config.toml
arch = "unet"
model = "spectrogram enhancement model"
dataset = "songs of 200 made-up bird species, synthesised, often over outdoor noise"
train_examples = 39062
noise_aug = 0.002
n_mels = 64
hop_length = 160
input = "log_mel"
win_length = 512
task = "enhancement"
loss = "mse"
norm = "batchnorm"
hidden_act = "silu"
pixel_unshuffle = 2
widths = [96, 192, 192]
blocks_per_level = 3
block = "basic"
attention = false
upsampling = "transposed_conv"
init = "trunc_normal_002"
residual_init = "zero_last"
optimizer = "normuon"
muon_scale = "match_rms_adamw"
learning_rate = 0.0063
momentum = 0.95
nesterov = true
orthogonalizer = "newton_schulz_5"
adamw_lr_other_params = 0.00079
max_grad_norm = 1.0
max_steps = 29800
batch_size = 48
epochs = 36.6
lr_schedule = "cosine"
final_lr_fraction = 0.05
warmup_steps = 5960
weight_decay = 0.02
adamw_weight_decay_other_params = 0.01
Rows from block 10 of a small spectrogram enhancement model, named by matrix and row number. Rows with one number belong to one channel. Each number is 128 + 24 x the weight over its row's rms, rounded and kept within 0 to 255. All counts start at 0.
After each channel's rows are labels from the 100 clips, of 14976, where the channel reaches its highest value: "peak on" is the class under the peak. Only what is clearly more common there than usual is listed. The data: songs of 200 made-up bird species, synthesised, often over outdoor noise.
# convs0: first 3x3 conv (model.decb.0.2.convs.0.weight, 192x192x3x3, each kernel summed), inputs 0-191
# convs1: second 3x3 conv (model.decb.0.2.convs.1.weight, 192x192x3x3, transposed, each kernel summed), outputs 0-191

convs0.33 [145 113 121  74 138 113 132 121 120 127 112 100 166 102  95 105 136 129 114 157  94 180 131  89 113 105 135 142 127 179 103 117 146 135 141 134 135 131 149 106  97 115 123 105 126 141 122 170 147 132 217 123 138 102 148 124 119 119 135 145 255 124 117 123 117 135  94 148 142 133 133 110 128  91 142 133 137 108 130 130 114 130 103 129 112 137 125 147 150 140 155 121 109 100 137 143 117 115 143 146 122 134 131 125  99 108 156 135 144 137 100 168 151 119 119 120 131 141 128 122 153 139  93 100 145 157 151 108  99 166 205 113 147 114 133  82 116 134  91 129 121 113 107 129 118 146 148 116 203 138 145 126 116 112 120 149 112 106 104 101 146 107 117 116 118 119 133 137 120 144 126 166 139  98 155 123 120 122 135 130 130 177 112 145 130  98 113 129 121 147 109 161]
convs1.33 [131 101 133 170 157 103 139 120 138 143 137 139  96 134 121 154  86 111 123 160 138 104 121 134 112 144 134 125 149 100 151  91  96 136 102 141 147 119 116 108 150 139 145 105 115 125 131 112 162 125 104 142 123 149  80  89 102 143 139 141   4 131 137 109  92 138 162 106 122 137 119 154 103 161 133 132 128 121 126 116 117 129 143  99 123 168 136  78 107 139  92 128 144 105 127 127 150 155 128 128  90 148  88 111 149 127 130 131 153 131 156 117 115 139 137 115 118 135 147 141 129 154  79 148 131 118 119 113 155 108  32 125 109 142 144 125 137 132 115 101  86 159 139 114 145 127 129 128 108 100 114 140 149 154 162  95 140 130 102 101 123 164 132 170 154 159 153 134 149 117 128 154 144 122 156 143 161 178 111  96 131  87 155 152 132 133 169 161 161 114 127 101]
peak on: steady whistle

convs0.42 [135  99 111 112 113 126 153 141 135 133 116 132 114 189 130 160 124 115 161 136  92  86 153 126 126 153 149 107 124 154  93 142 151 120 137 102 135 122 126  93 155 117 112 108 132 108 110 118 112 124 178 150 114 141 151  93 126 113 121 125 112 110 119 134 111 150 147  80 136  90 102 151 156 118 144 104 106 152 191 168 137 131 131 128 160 126  99 153 109 130 115 171 147  95 122 156 117 113 101 114  95 119 173 126 112 144 117 157 140  96 117  79  78 112 170 108  74  63 129 120 111 148 144 142 102 121 137 128 132 126 123 114  92  92  85 124 125 126 144 153 169 125 116 138 100 104 128  92 184 160 121 123 101 146  99 148 141 133 112 128 147 121 153 189 125 104 114 124 128 163 102 140 121 135 155 154 116 142 117 114  73 132  78  90 141 116 127 135 127 141  73 134]
convs1.42 [ 98 122 122 129 131 139 100  83 126 116 124 132 127  88 102 140 117 152  85  92 157 129 128  56  89 105 120 149 155 115 131 128 122  95 157 143 141 110 120 163 126 126 128 126 131 122 157 146 131 139 118 103 153 155 120 157  89 189 102 165 197  81 127 130 107  91  91 140 124 135 129  98 108 121  96 160 104 115  82 144 145 135  85 122 109 142 123 143 162 121 153  91 116 107 149 122 128 166 149 144 155 104 116 114 164  99 133  98 116 121 133 121 141 158 100 103 134 160 114 161 193  96 133 123 141  99  78 121 109 131 155 106 131 145 137 113 128 120 104  85 128 142 108 134 163 163 163 143 104  88 148 132  99 137 132 138  89  68 121 143  97 144 104 101 125 134 125 118 108 122 135  85 129 137 137  83 102 111 126 135 147 114 132 140 119 118 130 132 150 127 151 169]
peak on: no call

convs0.127 [149 160 139 133  96  91 114 141 160 144 160 168 119 133 110 130 108 107 129 146 138 159 151 115  98 141 147  98 144 118  71 105 131  95 137 132 120  70  81 113 194 154 151 154 174 162 141 129  77  91 109 110 132 121 137 128 122 134  97 131  81 104 154 138 118 108 102 126 125 131 123  91 122 159 115 112 114 133 124 131 117 106 150 132 114 113 133 116 127 174  92 140 132  57 114 140 109  76 140 108  98 136 150 114  95 133 134 127 174  99 113 132 168  96 175 131 174  88 160 129  96 111 146 177 108 135 154 133 110 146 105 122  95  80  85 105 128 108 143 121 179  74 114 120 152 123 134 128 119 124 122 145 121  96 100 120 118 111 125 100  98 140 132  99 143 111 152 119 129 148 129 112 116  85 119 145 118 125 111 113 128 123 127 121 157 133 102 112 109 120 119 116]
convs1.127 [ 52 135 105 129 159 135 115 158 117 136 156 118 123  78 119 110 158 135 132  94 144 139 124 112 138 113  94 163 154  98  92 125 114 121 136 132 133 140 110 140 104 173 116 153 109 117 153  89 143 116 161 130 151 127 117 120 118 133 130 131 159 113 123 130 107 119 134 111 132 134 132 161  83 146 157 171 165  89 117 133 150 143 103 141 199 171 118 159 177 113 169 106 112 149 127  86 155 159 135 154 148 124  74 157 158 135 113 102  84 120 123 130 119 131 106 170 125 119 113 181 106 130 144  94 157  88 136 129 124 155 157 129 146 178 127 192 123 132 106 113 132 161 111 136 110 163 150 127 118 127 116 162 131 143 116 172 115 136 115  92 143 175 100 163 111 125 111 135 111 108 130 149 135 130 126 107 115 113 122 119 158 142 120 145  68 157 141 118 109 133 136 142]
peak on: no call

convs0.172 [125 136 160  97 124 163 122 125 158 167 127 128 107 107 145 146 103 155 159 129 134 162 127 106 115 161 163 169 144 153 112  88 130 132  96 138 129  90  82 186 160 164 139 115 134 146 133 151 120  99 122 138 124 111 126 136 157 137 130 147  94 153 107  96 119 141 128 128 171 144 150 104 123 128 111 146 132 122  98 117 169 174 154 106 138 203 141 124 121 127 134 118 111  94 160 104 107 108 104 136 157 135 116 112 157  80 140 125 132 156 137 165 181 133 114 143 174 107 128 142  99 115 106 135 151 103 149 145  87 133  88 131 129 106 137 111 106 120 126 175 146 135 118 104 144 168 125 186 103 122 135 104 114 118 119  97 145  88 118 136 138 146  74 100 115 100 150 166 115 141 119 125 160 105 139  81 138 156 151 117 105 112 153 100 141 113 151 127  85 146 147  88]
convs1.172 [147 139 150 139 112 131 129 175 142 108 143 134 149 143 129 153 161 112 111 134 130 108 127 115 158 128 141 103 167 127 174 123 142 144  98 140 169 128 176 127 136 117 145 126 118 112 154 152 171 150 123 159 163 146 132 125 116  98 169 115 152 140 142 126 119 126 125  94 123 114 128 121 140 150 120  83 114 130 134 120  97  89 111 178 124 102 120 153 115 165 157 113 137 149  79 160 141 126 133 173 165 140 163 158  77 164 152 120  99 111 171 145 108  75 142 150  49 141 143 154 138 182 139 130 112 127 106 119 103 137 169 137 121 185  96 122 153 146 112  65 124 109 137 121 111  69 169  97 122  98 124 148 124 155 126 155 139 119 103 155 108 155 144 128 111 162 102 122 130 110 134 143 129 126 124 128 112 127 169 144 122 133 115 158 146 132 141 110 126 144 150 175]
peak on: steady whistle

convs0.7 [133  99 132 143 119 124  43 133 156 108 130 105 120  94 120 142 151 155 144 130  85 103  88 137 101 146 154 130  97  94  99 117 117 149 147 193  95 151  91 133 119 219 144 159 158  99 112 122 152 139 130  95  69 119  92  88 129  96 116 145 145 105 116  90 100 149 114 144 104 166  91 155 161 147 156 113 102 116 118 144 113 162 104 115 130 122  89 105 108 128 146 115 102 131 107 141 135 124 176 109 121 135 131 179 111 105 125 167 131 129 152  93 149 118 110 135 158 143 103 154 117 131  98 128 119 113 137 132  77 109 117 154 131 127 135 102 111  83 121 128 125 115 130 126 115 162 131 106 127 124 144 135 106 110 107 148 122 131 113 139 128 160 111 144  98 120 141 155 112 127 156 144 128 135 125  90 133 118 108 115 130 135 172  91 148 125  90 160 130 167 111 114]
convs1.7 [129 113 175 154  84 125 137 139  76 134 151 116 178 122 173 115 118 120 138 171 179 128 170 135 106 141  96 129 136 104 109 150 124 147 114 101 154 119 136 113 151 124 115  97 122 129 109  96 111 114 131 160 142 132 109 147 128 134 129 156  94 174 123 146 170 100 135 113 122 111 108 139 127 126 123 136 116 136 140 134 132 110 123 148 129 158 102 183 102 131 141 144 104 127 145 119 144 133 158 170 119 121 106 109 111 121 184 111 126 180 125 141 123 109 153  83 128 128 128 128  79 120 116 126 181 164 117 163 130 113 155  93 131 109 127 145 128 131  81 163 132 113 145  83 125 128 135  91 135  72 125 133 146 111 165 144 149 113 129 133 165  85  95 158 131 164 151  66 136 103 117 113 126 143 134 109  94 108 167 108 104 154 103 151 112 117 157 128 136 187 101 167]
peak on: no call

convs0.115 [ 86 139 131 128 144 123 140 185 154 115  84  53 110 120 161 122 134 109 110 156 116 135 127 134 116 104 150 110 135 129 154 118 151 116 132 129 118 136 120  48 129 134 113 170 110 131 106 121  97  94 127  93 122 150 123 130 130 126 155 124 135 117 136 107 101 104 155 155 111 187 141 134 106 182 136 129 114 135 114 126 111 131 144 132  99 120 115 111 116 161 120 123 132 143 129 140 144 117 133 115 166 140 124 162 165 129 113  82 108  94 129 119 123 136 128 120 120 155 124  98 141 142 149  92 115 114 145 178 189 142  77 121  79 113 115 107 142 128 158 126 128  89  99 141 139 125 161 150 125 101 127 140 103 158 114 109 126 100 113  74 166 109 139 109 119  96 157 185 120 141  97 177 112 123 158 157 132 142 182  84  95 120 130 102 121 141 162 131 128 133 107 172]
convs1.115 [181 152 115 174 110 155 130 107  91 152 135 146 114 128  97  96 107 150 138 155 111 120 131  94 130 143 121 129 124 130 102 134 131 163 149 136 124  60 128 164 127 130 138 142 185 128 156 118 120 124 136 145 118 112  86 161 142 163 152 157  93 137 115 119 149 119 140  99 150  94 140 146 163 132 113 161 126 156 138 132 130 129 102 118 206 174 139 155 147 133 104 142 100  93 123 149 113 134  94 122 124 110 132 113 114 138 132 134 132 141  99 113 121 121 157 167 171  33 105 143 141 108 128 146  86 150 121  97 115 100 189  92 142 132 156 145 103 121 135 167 124 156 155 133 130 112  95 127 150 103 154 137 150  91 143 163 133 124 168 151 118 130 144 153 117 117 125 113 126 110 128 117  78 121 124 108 122 144 125 168 161 148 145 140 108 118 122 117 141 119 156  82]
peak on: harsh note

convs0.179 [128 111 115 123 154 191 126 147  94 124  94 129 117 167  77 139 143 138  90 127 135 150 140  87 136 135 159 111 133  99  91 115 113 105 126 125 123 128 106 114  89 130 125 139 143 148 115 126 102 118 162 122 117 150 143 145 104 101 139 110 127 132 124 153 118 165 143 109 113 118 134 153 138 134 115 140  87 132 153 143 139 127 150 143 162 118 126 163  95 135 108  71  83 103 104 135  90  84 139 142 115 102 153 114  83  84 100 148 123 126  93 109 110 115 113 114 118 113 124 122 125 157 118 111 156 106 159 119 159 119 142 144 149  79 138 138 152 117 100 119 140 121 122 122 110 174 122 114 116 116 114  92 127  83  94 120 137 127 150  90 120 184 151 146  92 150 143 173 141 108 119 112  97 199 101 114 117 118 136 124  68 110 173  60 133 121 109 148 113 158 155 160]
convs1.179 [147 124 157  98 132 119 144 108 144 163 192  92 105 112 146 124 120  90 188 120 146  92 171 166 133 149  87 143 119 138 128 106 102 150 121 154 143 129 135 156 141 146 142 110 145 110 143 101 118 104 108  89  97 150 124 145 137 129  84 158 149  90 124 125  95 113 144 147  96 174 143 146 117 141 106 160 126 122  81 145  84 144 133 105 120 140 122  92 153  82 132 132 146 137 146 119 117 179 136 150 167 151 127 127 104 113  76 142 156 127 127 150 134 121 127 119 126 172 154 109 140  72 143 131 168 128 145 126  99 138 150 105 100 111 113  77 127 110 153 102 143  96 113 141 158 122 116  83 160  89 137 112 124 161 116 137  88 127 114 109 113 101 132  93 165  91 127 123 133 168 123 161 127 144 107 139 148 144 127 115 149 157 121 111 107 136 108 139 143 113 163  73]
peak on: downsweep

convs0.143 [111 125 166 138 134  81 123 128 148 151 134 107 143  57 117 193 138  89 123 130 140 108 112 116  91  96 101 111 136 160 125  84  97 121 135 134  90 146 116 123 126  85 141 157  82 106 142 100 131 165 136 144 134 145 118  85 117 108 158 164 130  91  95 139 127 116 111 182 150 130 118 140 131  77 126  97 123 135  63 128 140 111 144 119 156 130 103  86 129 147 129  80  88  85 121 162 139  86 102 147 161 124 118 138  92 100 133 125 132 117 132 116 118  98 119 121 104 122 105 116 114 123 165 164 130 121 130 114 157  97 163 157  99  96 130  88 159 134 143 149 143 142 177 110 132  90 120 107  89 126  99 157 114 124 120 126 130 130 118 100 138 139 134 140 103 162 140 104 128 126 124 101 126 131  94  96 102 125 138 111 113 117 171 120 156 133  99 126 111  90 118 160]
convs1.143 [ 96 104 137 127 174 147 144 126 107 114 129 100 140 173 105 140 104 169 180 117 149 153 162 113 146 105 113 137 123 119 126 122 157 139 138 130 115  88 101 183 137 117 134 158 132 138 134 144 162 128 122  96  98 132 153 142 113 157 136 110 135 133 166 131 139 135 123 113 123 141 145 117 142 156 112 117 165 136 188 160  72 145 177 110  91 117 145 147 103  87 135 150 120 156 125 131 143  81 152 138 143 127 108 110 129 170 150 150 146 120 112 159 140 132 112 139 157 119 147 144 107 135 141 120  84 115 155 160  76  92 137  99 119 167 153 125 114 115  82 133 156 149 124 127 124 171 153  96 160 166 105 135 153 118 150 132 106 111 110 135 143 126 173 135  91  87 147 194 113 129 105 146 186 150 118  79 128 139 164 128 132 159 141 126 128 100 141 127  98 125 121 153]
peak on: harsh note